{
  "model": "masked image model",
  "dataset": "made-up waving flags",
  "train_examples": 195000,
  "image_size": 32,
  "crop_scale_min": 0.8,
  "horizontal_flip": false,
  "translate": 0.12,
  "color_jitter": 0.1,
  "method": "simmim",
  "mask_ratio": 0.75,
  "loss": "l1",
  "arch": "resnet",
  "norm": "batchnorm",
  "activation": "prelu",
  "channel_attention": "se",
  "drop_path": 0.1,
  "depths": [3, 6, 3],
  "kernel_size": 3,
  "stem": "deep",
  "avg_pool_shortcut": false,
  "widths": [96, 144, 208],
  "init": "orthogonal",
  "residual_init": "zero_last",
  "optimizer": "normuon",
  "muon_scale": "match_rms_adamw",
  "lr": 0.0037,
  "momentum": 0.95,
  "nesterov": false,
  "orthogonalizer": "newton_schulz_5",
  "adamw_lr_other_params": 0.0017,
  "ema_decay": 0.995,
  "steps": 7200,
  "batch_size": 512,
  "epochs": 18.9,
  "lr_schedule": "cosine",
  "final_lr_fraction": 0,
  "warmup_steps": 360,
  "weight_decay": 0.1,
  "adamw_weight_decay_other_params": 0.01
}
Rows from block 6 of a small masked image model, named by matrix and row number. Rows with one number belong to one channel. Each number is 200 + 20 x the weight over its row's rms, rounded and kept within 0 to 999. All counts start at 0.
After each channel's rows are labels from the 100 images, of 14848, where the channel reaches its highest value: "peak on" is the class under the peak. Only what is clearly more common there than usual is listed. The data: made-up waving flags. In brackets: how many of the 100.
# convs0: first 3x3 conv (model.blocks.6.convs.0.weight, 144x144x3x3, each kernel summed), inputs 72-143
# convs1: second 3x3 conv (model.blocks.6.convs.1.weight, 144x144x3x3, transposed, each kernel summed), outputs 72-143

convs0.2,206,226,211,172,244,213,174,202,212,205,191,199,204,205,218,163,192,227,195,181,211,226,201,179,228,196,195,182,209,204,168,204,209,205,221,203,219,164,230,219,171,183,195,209,198,189,183,208,198,230,229,212,162,189,171,202,201,173,193,197,174,169,137,192,178,197,205,224,171,202,214,171
convs1.2,193,237,191,190,224,212,181,194,192,176,183,196,181,227,170,155,175,185,199,188,174,206,183,186,222,213,223,199,211,177,189,186,176,192,204,214,170,222,211,206,209,195,201,219,229,218,187,189,201,158,182,178,198,202,174,213,170,183,195,200,224,177,212,222,210,199,202,219,236,159,203,162
peak on: emblem (29)

convs0.61,189,174,209,198,203,192,209,202,189,169,199,230,214,200,210,217,184,177,193,237,222,218,198,199,225,214,154,190,216,212,176,219,173,174,216,186,202,184,234,181,167,193,244,195,209,192,178,175,186,195,221,217,212,232,195,201,189,216,204,225,170,199,236,234,209,187,196,176,245,168,185,173
convs1.61,175,232,204,208,215,208,175,167,242,186,206,194,193,189,244,181,226,183,220,209,213,238,213,209,207,156,197,221,189,214,234,201,210,199,195,198,191,196,224,187,214,211,182,248,200,237,198,208,216,190,192,198,232,188,175,208,232,196,219,213,199,176,227,190,190,154,203,189,189,195,220,172
peak on: emblem (53)

convs0.127,218,209,182,190,164,196,206,200,233,248,218,207,198,232,187,185,233,200,196,223,229,180,182,217,150,200,202,173,206,198,180,186,228,207,200,189,182,181,203,211,192,193,215,218,193,191,185,192,215,194,213,212,208,194,174,172,174,194,218,197,214,173,168,223,198,197,205,254,207,207,207,237
convs1.127,223,186,168,195,224,201,192,206,169,206,230,212,194,192,190,197,202,156,217,217,233,186,195,175,191,184,173,232,196,202,161,184,218,206,198,249,212,213,152,220,194,190,197,195,191,186,187,214,222,181,200,205,193,196,214,193,231,236,188,174,203,196,185,165,174,196,210,190,201,175,202,197
peak on: backdrop (85)

convs0.38,183,193,185,198,188,196,189,192,224,205,198,212,218,205,207,179,207,189,218,193,218,226,188,194,239,179,188,186,198,192,186,216,201,203,212,221,198,195,214,188,168,168,170,220,185,203,157,218,199,181,141,221,209,217,192,206,186,262,207,187,191,183,219,201,187,144,190,162,170,185,191,217
convs1.38,200,175,197,211,177,213,182,199,166,216,202,228,199,227,203,208,203,264,203,188,192,193,172,228,228,198,187,187,193,220,212,214,163,235,210,183,190,208,181,196,204,165,172,240,206,199,226,192,214,236,245,218,247,203,214,199,221,180,213,219,197,198,174,198,230,204,214,232,171,224,235,188
peak on: emblem (42)

convs0.16,169,208,205,156,214,225,183,206,176,192,190,177,180,200,212,211,207,176,207,211,218,212,183,249,220,202,217,168,214,191,214,212,171,203,229,221,248,203,205,200,202,200,203,207,200,216,171,219,182,205,223,213,182,205,194,193,201,251,174,216,208,220,188,161,191,214,200,192,199,223,182,197
convs1.16,223,211,141,207,190,158,208,160,244,222,193,225,184,201,211,166,200,195,185,184,176,227,181,211,200,211,188,206,227,206,207,185,201,170,220,226,196,208,185,186,206,171,214,199,216,229,202,211,156,218,195,179,154,210,191,179,217,169,181,197,211,212,184,230,185,184,187,208,197,217,208,196
peak on: emblem (37)

convs0.121,192,208,227,229,197,209,200,195,210,197,215,220,209,200,222,178,177,193,195,196,181,185,204,218,203,189,202,218,166,161,212,223,176,238,195,217,188,187,189,221,225,202,201,172,191,181,225,206,198,186,196,205,192,205,189,181,179,190,215,195,252,197,185,211,182,206,199,239,135,206,207,208
convs1.121,167,200,173,174,176,204,192,204,185,203,209,190,217,210,207,204,189,220,187,222,186,183,191,220,190,182,163,169,170,202,191,192,207,191,191,149,197,205,218,175,213,184,210,185,186,213,210,195,247,212,192,191,184,193,212,154,239,226,181,228,206,190,184,197,212,178,202,225,218,229,184,220
peak on: backdrop (100)

convs0.45,213,178,210,204,234,191,223,174,197,170,189,199,207,209,200,214,199,187,202,198,212,194,209,248,177,203,208,199,198,212,204,198,200,190,186,224,200,197,203,250,176,205,186,201,209,184,189,229,186,196,180,183,185,216,191,198,213,239,209,187,269,191,186,200,205,202,203,208,221,241,222,199
convs1.45,225,210,204,174,204,222,224,218,222,206,197,172,204,198,219,183,210,208,185,180,221,188,208,208,206,168,194,180,227,207,213,208,171,196,209,197,208,166,218,205,140,222,178,215,182,188,209,176,194,198,198,209,194,220,182,205,176,190,197,203,172,200,206,195,211,216,203,221,188,204,203,186
peak on: backdrop (100)

convs0.49,202,179,196,188,174,194,209,193,188,191,244,188,172,201,195,219,228,164,230,193,209,196,204,176,189,212,201,185,185,211,210,178,152,237,178,234,194,207,211,168,202,212,171,171,155,206,178,200,188,196,196,194,203,194,171,179,222,216,205,207,196,202,173,200,218,269,206,199,200,182,201,240
convs1.49,170,204,184,210,182,177,203,191,210,237,201,207,210,192,173,199,179,193,186,223,182,145,211,248,203,207,214,226,179,196,179,167,179,182,205,233,195,212,165,193,191,176,229,219,204,159,189,211,221,210,246,215,182,199,215,203,195,205,220,199,221,199,234,167,215,202,203,181,201,239,211,204
peak on: flag (83)

convs0.115,216,181,190,210,211,218,165,202,212,191,183,191,200,205,216,164,172,185,194,215,185,207,212,212,255,213,169,161,194,213,149,209,206,170,170,195,211,200,197,204,185,179,197,214,223,200,172,219,217,213,242,171,231,192,193,178,156,215,215,214,202,226,212,192,229,161,196,213,208,188,174,179
convs1.115,168,219,221,184,197,189,236,174,208,208,194,214,230,192,184,211,204,230,206,222,207,186,194,207,166,206,190,171,178,164,191,192,178,184,162,221,220,195,168,188,196,209,165,156,209,203,201,221,198,211,208,174,213,211,197,196,208,195,228,176,176,191,220,197,221,181,171,180,209,185,211,193
peak on: emblem (30)

convs0.64,201,182,215,202,212,173,224,214,218,233,218,191,191,193,207,194,211,243,163,221,216,192,187,245,179,194,179,200,225,191,213,183,192,216,182,234,202,218,199,191,232,222,164,175,205,206,224,206,206,183,216,199,190,191,189,185,181,172,196,199,226,166,200,203,252,180,177,193,227,192,215,177
convs1.64,192,191,233,186,201,183,202,168,224,197,203,163,217,180,199,204,205,191,173,201,200,216,202,182,200,252,259,185,193,208,201,209,184,188,253,194,203,189,182,183,151,202,200,220,211,219,221,188,208,199,193,206,214,200,210,204,168,189,242,200,186,210,206,203,177,221,191,200,211,180,203,176
peak on: backdrop (100)

convs0.15,204,208,203,185,197,238,166,197,162,187,228,203,198,208,193,198,222,217,190,197,197,167,200,201,194,192,214,217,178,202,222,221,191,214,192,219,196,217,207,194,177,171,205,209,194,221,206,204,212,212,196,217,201,195,183,174,210,208,193,177,193,207,193,187,242,199,228,192,191,168,200,193
convs1.15,213,184,184,178,191,202,152,211,207,229,200,198,240,195,195,224,209,200,142,220,220,208,206,191,197,205,187,186,222,239,193,197,196,198,225,198,208,192,197,202,196,198,227,204,197,185,203,204,200,206,202,194,208,184,197,176,208,187,190,207,176,176,182,179,203,215,181,202,210,194,194,205
peak on: flag (100)

convs0.141,217,184,214,218,188,221,185,202,205,167,219,176,190,208,196,185,200,185,200,208,180,198,188,201,231,217,187,149,211,214,167,198,181,174,176,181,214,190,189,178,166,173,160,221,188,226,172,241,187,170,238,139,224,195,218,200,198,206,177,235,213,237,202,187,221,196,173,225,211,213,190,218
convs1.141,200,209,162,162,199,200,206,209,213,218,171,195,203,225,226,168,206,206,170,182,224,218,204,176,213,217,199,173,206,178,251,184,190,213,228,227,205,206,209,198,184,196,187,181,237,201,189,196,205,209,167,169,196,224,196,198,213,181,190,206,213,202,191,206,208,181,218,188,193,179,222,223
peak on: emblem (42)

convs0.47,202,201,203,197,174,183,211,209,184,191,185,187,200,197,180,230,188,223,181,187,191,208,188,246,171,199,192,225,207,195,188,207,162,220,203,191,187,201,207,217,193,208,206,215,213,180,187,194,175,188,188,185,182,174,189,209,222,160,203,230,244,187,131,190,204,177,217,198,185,214,198,199
convs1.47,235,189,250,178,202,206,183,192,188,205,185,163,178,196,207,180,189,229,184,189,210,192,204,208,180,208,224,190,222,238,189,180,170,216,238,180,202,190,190,214,186,223,195,191,176,222,241,190,174,185,208,224,189,202,214,217,172,179,209,224,171,208,255,161,204,239,216,192,179,206,180,205
peak on: backdrop (82)

convs0.119,179,195,203,211,178,202,212,184,201,217,206,215,202,174,181,192,204,232,175,194,198,182,220,199,192,202,168,174,221,190,242,185,194,191,191,186,218,170,189,194,196,229,234,186,188,201,228,217,205,208,189,211,173,209,180,217,195,165,226,237,216,177,151,222,122,196,188,212,212,226,175,192
convs1.119,217,175,189,209,173,197,193,226,197,232,205,184,190,215,179,194,168,197,193,225,187,171,187,205,190,193,228,214,190,227,180,206,219,231,217,207,184,181,200,190,198,177,154,196,197,197,243,223,179,218,205,207,154,193,212,160,205,197,232,214,190,229,218,174,196,197,171,214,160,232,190,170
peak on: flag (95)

convs0.117,177,196,209,194,192,159,203,230,181,221,186,205,200,186,170,187,201,244,196,194,196,169,146,224,205,209,212,202,225,163,180,216,224,212,226,191,224,187,196,196,204,197,192,189,228,219,208,241,155,188,219,214,204,194,207,179,201,196,199,216,170,176,210,200,213,192,182,221,201,205,197,179
convs1.117,204,177,184,214,188,208,194,181,233,203,199,190,218,235,227,200,185,209,188,196,200,207,200,241,210,247,208,187,214,204,216,209,176,149,210,198,161,183,235,211,184,223,198,194,246,214,188,187,235,208,197,206,174,216,166,168,195,186,204,212,181,201,203,268,188,188,162,176,216,219,218,213
peak on: flag (75); emblem (25)

convs0.63,198,194,195,214,206,194,216,224,227,194,169,188,185,210,201,170,166,217,200,185,211,194,213,206,161,204,195,199,218,165,229,196,233,265,193,193,215,196,202,199,165,201,205,176,196,220,181,180,212,189,213,211,192,197,166,203,216,231,193,206,182,223,222,206,212,210,200,233,206,201,181,186
convs1.63,203,245,201,210,215,180,189,196,193,196,221,206,192,222,261,190,186,184,141,213,217,221,211,199,170,191,214,221,192,195,208,193,172,217,151,220,200,205,216,174,226,195,188,173,181,216,170,216,179,195,177,176,167,215,189,205,184,201,228,193,225,208,192,213,171,192,227,218,199,222,222,189
peak on: emblem (49)

convs0.33,215,197,199,194,208,216,204,200,207,182,206,204,197,216,213,193,193,227,184,237,186,169,201,233,194,198,174,217,179,233,188,212,212,198,202,250,184,219,179,219,206,194,177,158,176,213,213,206,241,181,235,195,217,189,178,215,191,207,215,217,246,216,221,196,200,209,199,195,187,191,175,175
convs1.33,180,200,179,190,238,182,200,206,188,170,228,190,198,175,185,208,188,196,217,176,174,190,210,191,203,190,250,163,163,195,200,198,207,212,205,173,203,178,180,179,187,215,214,170,159,218,188,187,218,207,191,203,173,179,240,182,184,189,231,216,156,200,218,202,181,215,201,199,198,210,179,185
peak on: flag (75)

convs0.18,192,233,198,203,145,209,216,186,214,198,192,211,213,185,203,186,193,204,203,177,161,191,201,205,175,187,210,236,218,193,193,179,227,201,201,206,207,237,221,185,232,207,210,199,197,219,204,215,185,254,192,214,188,192,199,201,180,187,174,165,180,186,239,211,176,188,202,191,208,198,234,202
convs1.18,210,182,148,184,195,143,203,172,175,204,191,192,194,203,206,221,220,188,172,167,202,189,192,182,189,225,188,173,190,170,187,179,196,156,198,216,173,250,184,208,175,199,216,197,218,201,191,208,168,219,191,172,156,215,185,162,212,198,173,167,181,188,228,216,184,195,186,226,209,223,202,189
peak on: flag (92)